{"arch": "resnet_bottleneck", "model": "multi-label image tagger", "dataset": "rendered landscapes of hills, water and sky", "train_examples": 145000, "image_size": 64, "crop_scale_min": 0.8, "horizontal_flip": true, "norm": "batchnorm", "activation": "relu", "depths": [2, 5, 5], "kernel_size": 3, "stem": "deep", "avg_pool_shortcut": true, "widths": [256, 512, 1024], "num_labels": 16, "mixing": "mixup", "init": "xavier_uniform", "residual_init": "none", "optimizer": "soap", "beta2": 0.95, "lr": 0.0019, "beta1": 0.9, "shampoo_beta": 0.95, "eps": 1e-08, "precondition_frequency": 20, "max_precond_dim": 1536, "merge_dims": false, "one_sided": false, "adamw_lr_other_params": 0.0015, "grad_clip": 0.5, "steps": 10100, "batch_size": 64, "epochs": 4.5, "lr_schedule": "wsd", "decay_fraction": 0.2, "final_lr_fraction": 0, "warmup_steps": 500, "weight_decay": 0.4, "adamw_weight_decay_other_params": 0.05}
Rows from block 2 of a small multi-label image tagger, named by matrix and row number. Rows with one number belong to one channel. Each number is 128 + 24 x the weight over its row's rms, rounded and kept within 0 to 255. All counts start at 0. After the name is the row's rms in percent of the matrix's.
After each channel's rows are labels from the 100 images, of 14976, where the channel reaches its highest value: "top examples" is what is common among them; "patch colour" is the nearest of a few named colours to the mean colour under the peak. Only what is clearly more common there than usual is listed. The data: rendered landscapes of hills, water and sky. In brackets: how many of the 100.
# convs1: 3x3 conv, stride 2 (model.blocks.2.convs.1.weight, 128x128x3x3, each kernel summed), inputs 0-42
# convs2: expand pointwise conv (model.blocks.2.convs.2.weight, 512x128x1x1, transposed), outputs 0-46

convs1.108 095 [141 143 145 167 162 149 111 154 142  91 131 118 134 130  68 103  93  93 146 118 131 100  92 138 118 114 134 145  81  92 104 105 156 109 170 129 116 155 109 119 118 133  95]
convs2.108 113 [163  90 133 105  91 150 105 126 137 151  81 126 126 129 147 108 117  82 148 102 121 155 133 143 151 122 166 129 158 137 150 127 129 102 128 138 108 122 113 180 122 121 136 116 141  98 130]
top examples: noon (61); sun or moon in view (35)
patch colour: white (41); cyan (28)

convs1.116 092 [123 119 137 111 142 108 120 144 129 102 128 119 106 119 174 141 132 135 162 114  93 123 123 132 158 152 113  92 107  79 164 117  91 113  99  68 147 137 125  94 128 119 106]
convs2.116 098 [110 131 132 171 123 150 121 134 170 180 121 132 112 148 138 110 147 150 161 152 142 115 105 156 129 125 101 114 134 134 148 137 123 118 104 117 155 136 182 121 127 149 155 125  84 183 188]
top examples: night (95); sun or moon in view (94)
patch colour: brown (44)

convs1.51 091 [112 110 145 134 126 130 115 133 157 122 126 151 125 198  92 134 133 136 143 119 140 124 103 137 184 140 108 125 122 120 169 139 153 158 170 101 134  80 129 141 165 113 161]
convs2.51 096 [106  74 125 149 125 141 125  94  81 140 120 135 158 146  85 125 165 163 141 122 140 107  86 112  93 128 148 102 101 161 129 120 179 118 123 104 131 147 165 136 125 114 104 103 178 130  91]
top examples: snowy peaks (35); sun or moon in view (30)
patch colour: brown (36)

convs1.6 092 [131 140 107 180 131 103 153 112 139  98 105  95 120 102  82 112 167 134 128 115 142 169  92 143 150 140  91 132 171 124 119 100 116 157 102 154 136 120 142 150 162 137 120]
convs2.6 097 [ 99 130  96 126  64 129 121  96 144 116 111  83 111 126 117  78 127 105 132 153  89 137 168 128 156 107 142 138 143 138 133 112 166 184  95  75 139 151 110 102 117 119  98 149 171 137 118]
top examples: snowy peaks (62); sun or moon in view (26)
patch colour: white (36)

convs1.28 100 [149 126 144 116 124 103  98 119 103 146 119 126 119 120 117 156 154 125 136  86  72 168 151  87 100 129 122 121 134  85 162 119 136 180 109 145 106 191 112  90 106 110 162]
convs2.28 103 [ 91 106 107 145  93 131 140 130  71 140 137 126 111 160 155  77 159 107 134 142  88 137 107 158 106 156 151  91  82 155 130 137 110 126 182 142 124 144 102 134 141 138 145 147  99 121 147]
top examples: night (92); sun or moon in view (84)
patch colour: white (28)

convs1.93 086 [129 102 164 140 130 105 107 143 121 105 105 128  94 100 130 173  28 131 134 145 101 128  96 131 147 125 103 147 146 104 152 104 173 149 120  81 127 128 156 106 123  99 122]
convs2.93 086 [130 120 169 111 101 120  98 148 130 125  78 151 130  87 114 159 182 116 123 148 121 114 158 140 141 176 109  82 117 170 183  87 140  88 117 121 128 106 142 108 148 118 123 134 137 158 159]
top examples: noon (60); snowy peaks (43)
patch colour: grey (58)

convs1.27 102 [150 122 132 150 139 117 117 110 105 130 119  95 168 127 143 140  92  70 178 124 137  92 118  88 115 127  89 173 244 103 115 117 116 138 107 162 118 103 158 147 159  87 109]
convs2.27 104 [146  93 134 158 114 100 101 129 130 153 134 166 155 137 145 116 128 104  91 131 123  96 137 143 139 102 165 130 143 132 139 128  83  96 140 109 138 151 119 111 165 163 151 144 119 123 164]
top examples: water (96); noon (88); desert dunes (43)
patch colour: grey (68)

convs1.67 090 [141 134 130 147 112 117 137 126 132 106 136 112 113 155 128 133 103 108 107 140 124 111 114 125 151 115 144 147 131 115 128 102 140 100 129 184 146 128 147  87 121 137 171]
convs2.67 098 [138 155 175 116 118  78 103 151 112 139 101 175 188 103 152  86 147 115  90 150 117 136 151 120 117 103 167 147 126 135 130 100  90  77 203  97  87  99 117 119 183 113 117 165  99 133  86]
top examples: water (72); sun or moon in view (57)
patch colour: pink (25)

convs1.22 095 [128  84  97 120 143 133  70 152  94 121 189 150 126 142 149 112 126 108 156 120 128 102 151 124 127 103 185 125 125  79 134 158 139 152 151  76 134 127  90 124 111 114 110]
convs2.22 096 [122 164 116 113  72 213 148  94 101 132 169 123 142 108 142 156 135 134 104 107 132 119 139 118 108 127 139  82 149 118 114 137  97 157 122 104 116  96  79  94 121 108 123 132 126 179 139]
top examples: sunset (85); sun or moon in view (82)
patch colour: white (78)

convs1.71 105 [108 158 129 142 119 100 194 153 141 153 127 148 117  98 137  75 112 122  81 140 153 151 140 142 137 143 111 192 147 149 117 147 121  95 115 148 134 114 144 105 116 150 138]
convs2.71 098 [136 115 152 115 153 173 159 156 121  92 143 129 150 115 133  80 150 170 153 144 141 146  91 128 127 124 138 142 119 140 144 129 143 150 161  90 102 118  91  93 124 109 142 119 117 128 126]
top examples: water (83); noon (66); sun or moon in view (29)
patch colour: grey (60)

convs1.16 095 [138 134 120 118  97 119 131  91 116 118  66  94 132 127 173 151 126 112 147 104 102 189 126 121 173 141 196 132 142 169 125 151 141 135 123 131 124 135 154 155  78  98 103]
convs2.16 097 [106 111 150 133  94 166 127 144 113  83 156 147 104 119 114 133 146 117  94 125 135 115  94 119 118 122  93  99 173 168 125 125 111 103 118 123 139 133 135 106 138 113 141  99 126  98 135]
top examples: night (91); sun or moon in view (88)
patch colour: white (26)

convs1.1 108 [125  95 121 137  99 118 114  79 166 117 157 147 132 124 149 108 118 114 135 151 113 118 168 121 107 170 110 122 109 142 113 132 131 103 131 158  85  93 109 144 135 146 102]
convs2.1 103 [105 124 158 116 168 112 181 168 128 110 123 138 165 143 110 106 152 144 167 173 119 141 162 148 119  99 169 140 151 111 133 150 139 110 140 135 121 119 168  90  46 128 131 106 170 143 147]
top examples: sun or moon in view (100); sunset (73)
patch colour: pink (68)

convs1.106 097 [173 111 130 162 132 146 138 105 120 106  98 144 148 105 109 102 129 102  86 122 141 101  98 117  64 131  95 151 152 122 148  90  81 123 153 123 109  82 115  97  88 124 102]
convs2.106 102 [125 134 145 129 101 174 108 124 118 155 152  93 150 118  75 124 149 114 134 145 148 102 115 106 174 127 140 123 138 116 140 130 104 120 122 117 157 149 108 119 158 132 153 140 114 124 115]
top examples: sun or moon in view (71); night (60)
patch colour: black (59)

convs1.78 094 [106 119  97 154 160 125 129  52 143  98 164 156 138 101 179 111 143 138 150 157 128 143  68 104 147 198 118 102 121 125 155 124 123 158 114 110  93 137 151 147 145 139 125]
convs2.78 104 [132 147 105 137 104 111 114 135  79 119 147 121 144 113 119 159 128 118  44 147 129 121  89 106 120 111 125 130 132 162 140  68 148 115 109 116 123 134 108  71 145 120 113 143 115  91 111]
top examples: high relief (72); red mesas (33)
patch colour: brown (44)

convs1.29 099 [144 118 127 165 141 154 125 137 147  90 110 108 126 117 162 161 162 168 153 123 121 107 100 121 144 126  90 141 161 162 127 160 149 102 162 126 142 155 121 144 129 138 157]
convs2.29 108 [149 118 179 116 147 145 131 181 131 114 113 110 139 122 101 100  93 112 151 136 132 157  90 111 141 123 138 122 119 132 110 116 157 124 118 136 122 113 160 113 122 146  85 130 130 171 143]
top examples: sun or moon in view (100); sunset (62)
patch colour: pink (61)

convs1.63 108 [ 99 177 131 136 160 120 147 122  72 127 123 157 119 144 168 160 162 167 125 145 120 146 169 154 113 151 137 115 117 157 144 138  98 162 117  72  86 118 134  96 131 106  94]
convs2.63 101 [155 146 121 128 141 141 144 139 152 150  93 112 171 140  98 102 115 128 135 109  89 153  86 128 140 115 137  84 106 121 141 121 119 161 139 134  82 134 106 107 151 122 119 127  91 180 135]
top examples: snowy peaks (68); sun or moon in view (36)
patch colour: brown (43)

convs1.111 101 [117 151 113 150 120 119 177 145 118  71 165 135 155 169  87 111 143 152 133 106 105 130  99 113 119 141 113 139 173 103 153 137 103 135 112 123  99 126 121 135 116 122 123]
convs2.111 097 [121 158 127 151 144 156  98  94 131 144 121  99 118 125 138 113 131  83 104 167 139 167 139 116 174 156 135 108  56 128 129 151 140 151 103 109 144 114 118 100 138 122 111 136 161 161 110]
top examples: snowy peaks (64); sun or moon in view (30)
patch colour: brown (43)

convs1.126 117 [147 136 122  82  89 164 155 121 107 112 109 148 114 118 126 127 135 115 107 122 160 168  70 151 105 137 124 141 166 140 138  73 170 115 114  90 120 124 138 137 133 129 119]
convs2.126 109 [ 89 104 109 172 141 118 141 161 139 123 142 142 213 135 136 117 158 104 133 124  81  90 114 132 122  82 166 148 132 145 117 139 105 106 120 139 121 127 126 157 120 116 134  94 122 148 167]
top examples: terraced slopes (74); high relief (64); noon (62)
patch colour: brown (42)

convs1.122 097 [120 131 142 144 151 172 165 114 132 122 142 117 123  85 123 128  91 137 120 157 126 137 162  93 118 148 121 150 154  92 131 149 123 123 103 151 114 103 114 109 110 160 110]
convs2.122 095 [149 105  75 140 164 101 150  99  82 130 149 141 136  92  77 146  86 139 115 136 113  86 121 131  95 124 175  91 146 104 154 128 110 131 131 103 152  97 127 115 103 108 158 104 148 135 141]
top examples: sun or moon in view (100); night (57)
patch colour: pink (31)

convs1.99 085 [129 137 127 113 158 142 109 140 128 144 128 119  81 150 121 140 120 116 128 142 109 112 123 134 141 115 113 110 139 140 125 109 117 118 107 148 101 195 117 140  88  83 130]
convs2.99 100 [145 110 107 102 106 107  69 127 145 130 151 205 141 120 106 149 143 100 131 136 161 105 118 178 121 107 113 154 159 151  98 165 174 134 122 111 123  71  96 158 100 120 118 106 138 110 155]
top examples: noon (56); sun or moon in view (35)
patch colour: white (41)

convs1.41 091 [152  85 116  86 162 111  88 126 161 102 122 137 151 147  98 151 108 124 166 100 151 134  94 115  85 145 129 127 115 133 125  88 157 117 116  76 168 145  83  90 109 122 126]
convs2.41 099 [165  94 120 159 166 135 144 127 145 138 126  91 150 155  91 148 147 153 109 136 140 167 170 117  89 128  97 108 129 104 150  87 117 122 146 164  93 129 129 141 163 146 126 145 115 146 155]
top examples: noon (87)
patch colour: grey (50)

convs1.109 126 [145 115 141 120  86 100  87 142 138 119 121 128 145 134 137 150 114 121 144 113  92 185 111 170 140 114 168 139 108  90 122  89 107 158 114 102 118 126 145 149 122 111 125]
convs2.109 094 [137  99 111  95 114 132  89 194 144 160 142 159 167 129 154 134 115 116 115 122  85 124 111  99 139 125 144 109 150 107 151  78  99 105 145 141  93 120  97  97 137 144 199 120 103 192 102]
top examples: sun or moon in view (100); sunset (65)
patch colour: pink (42)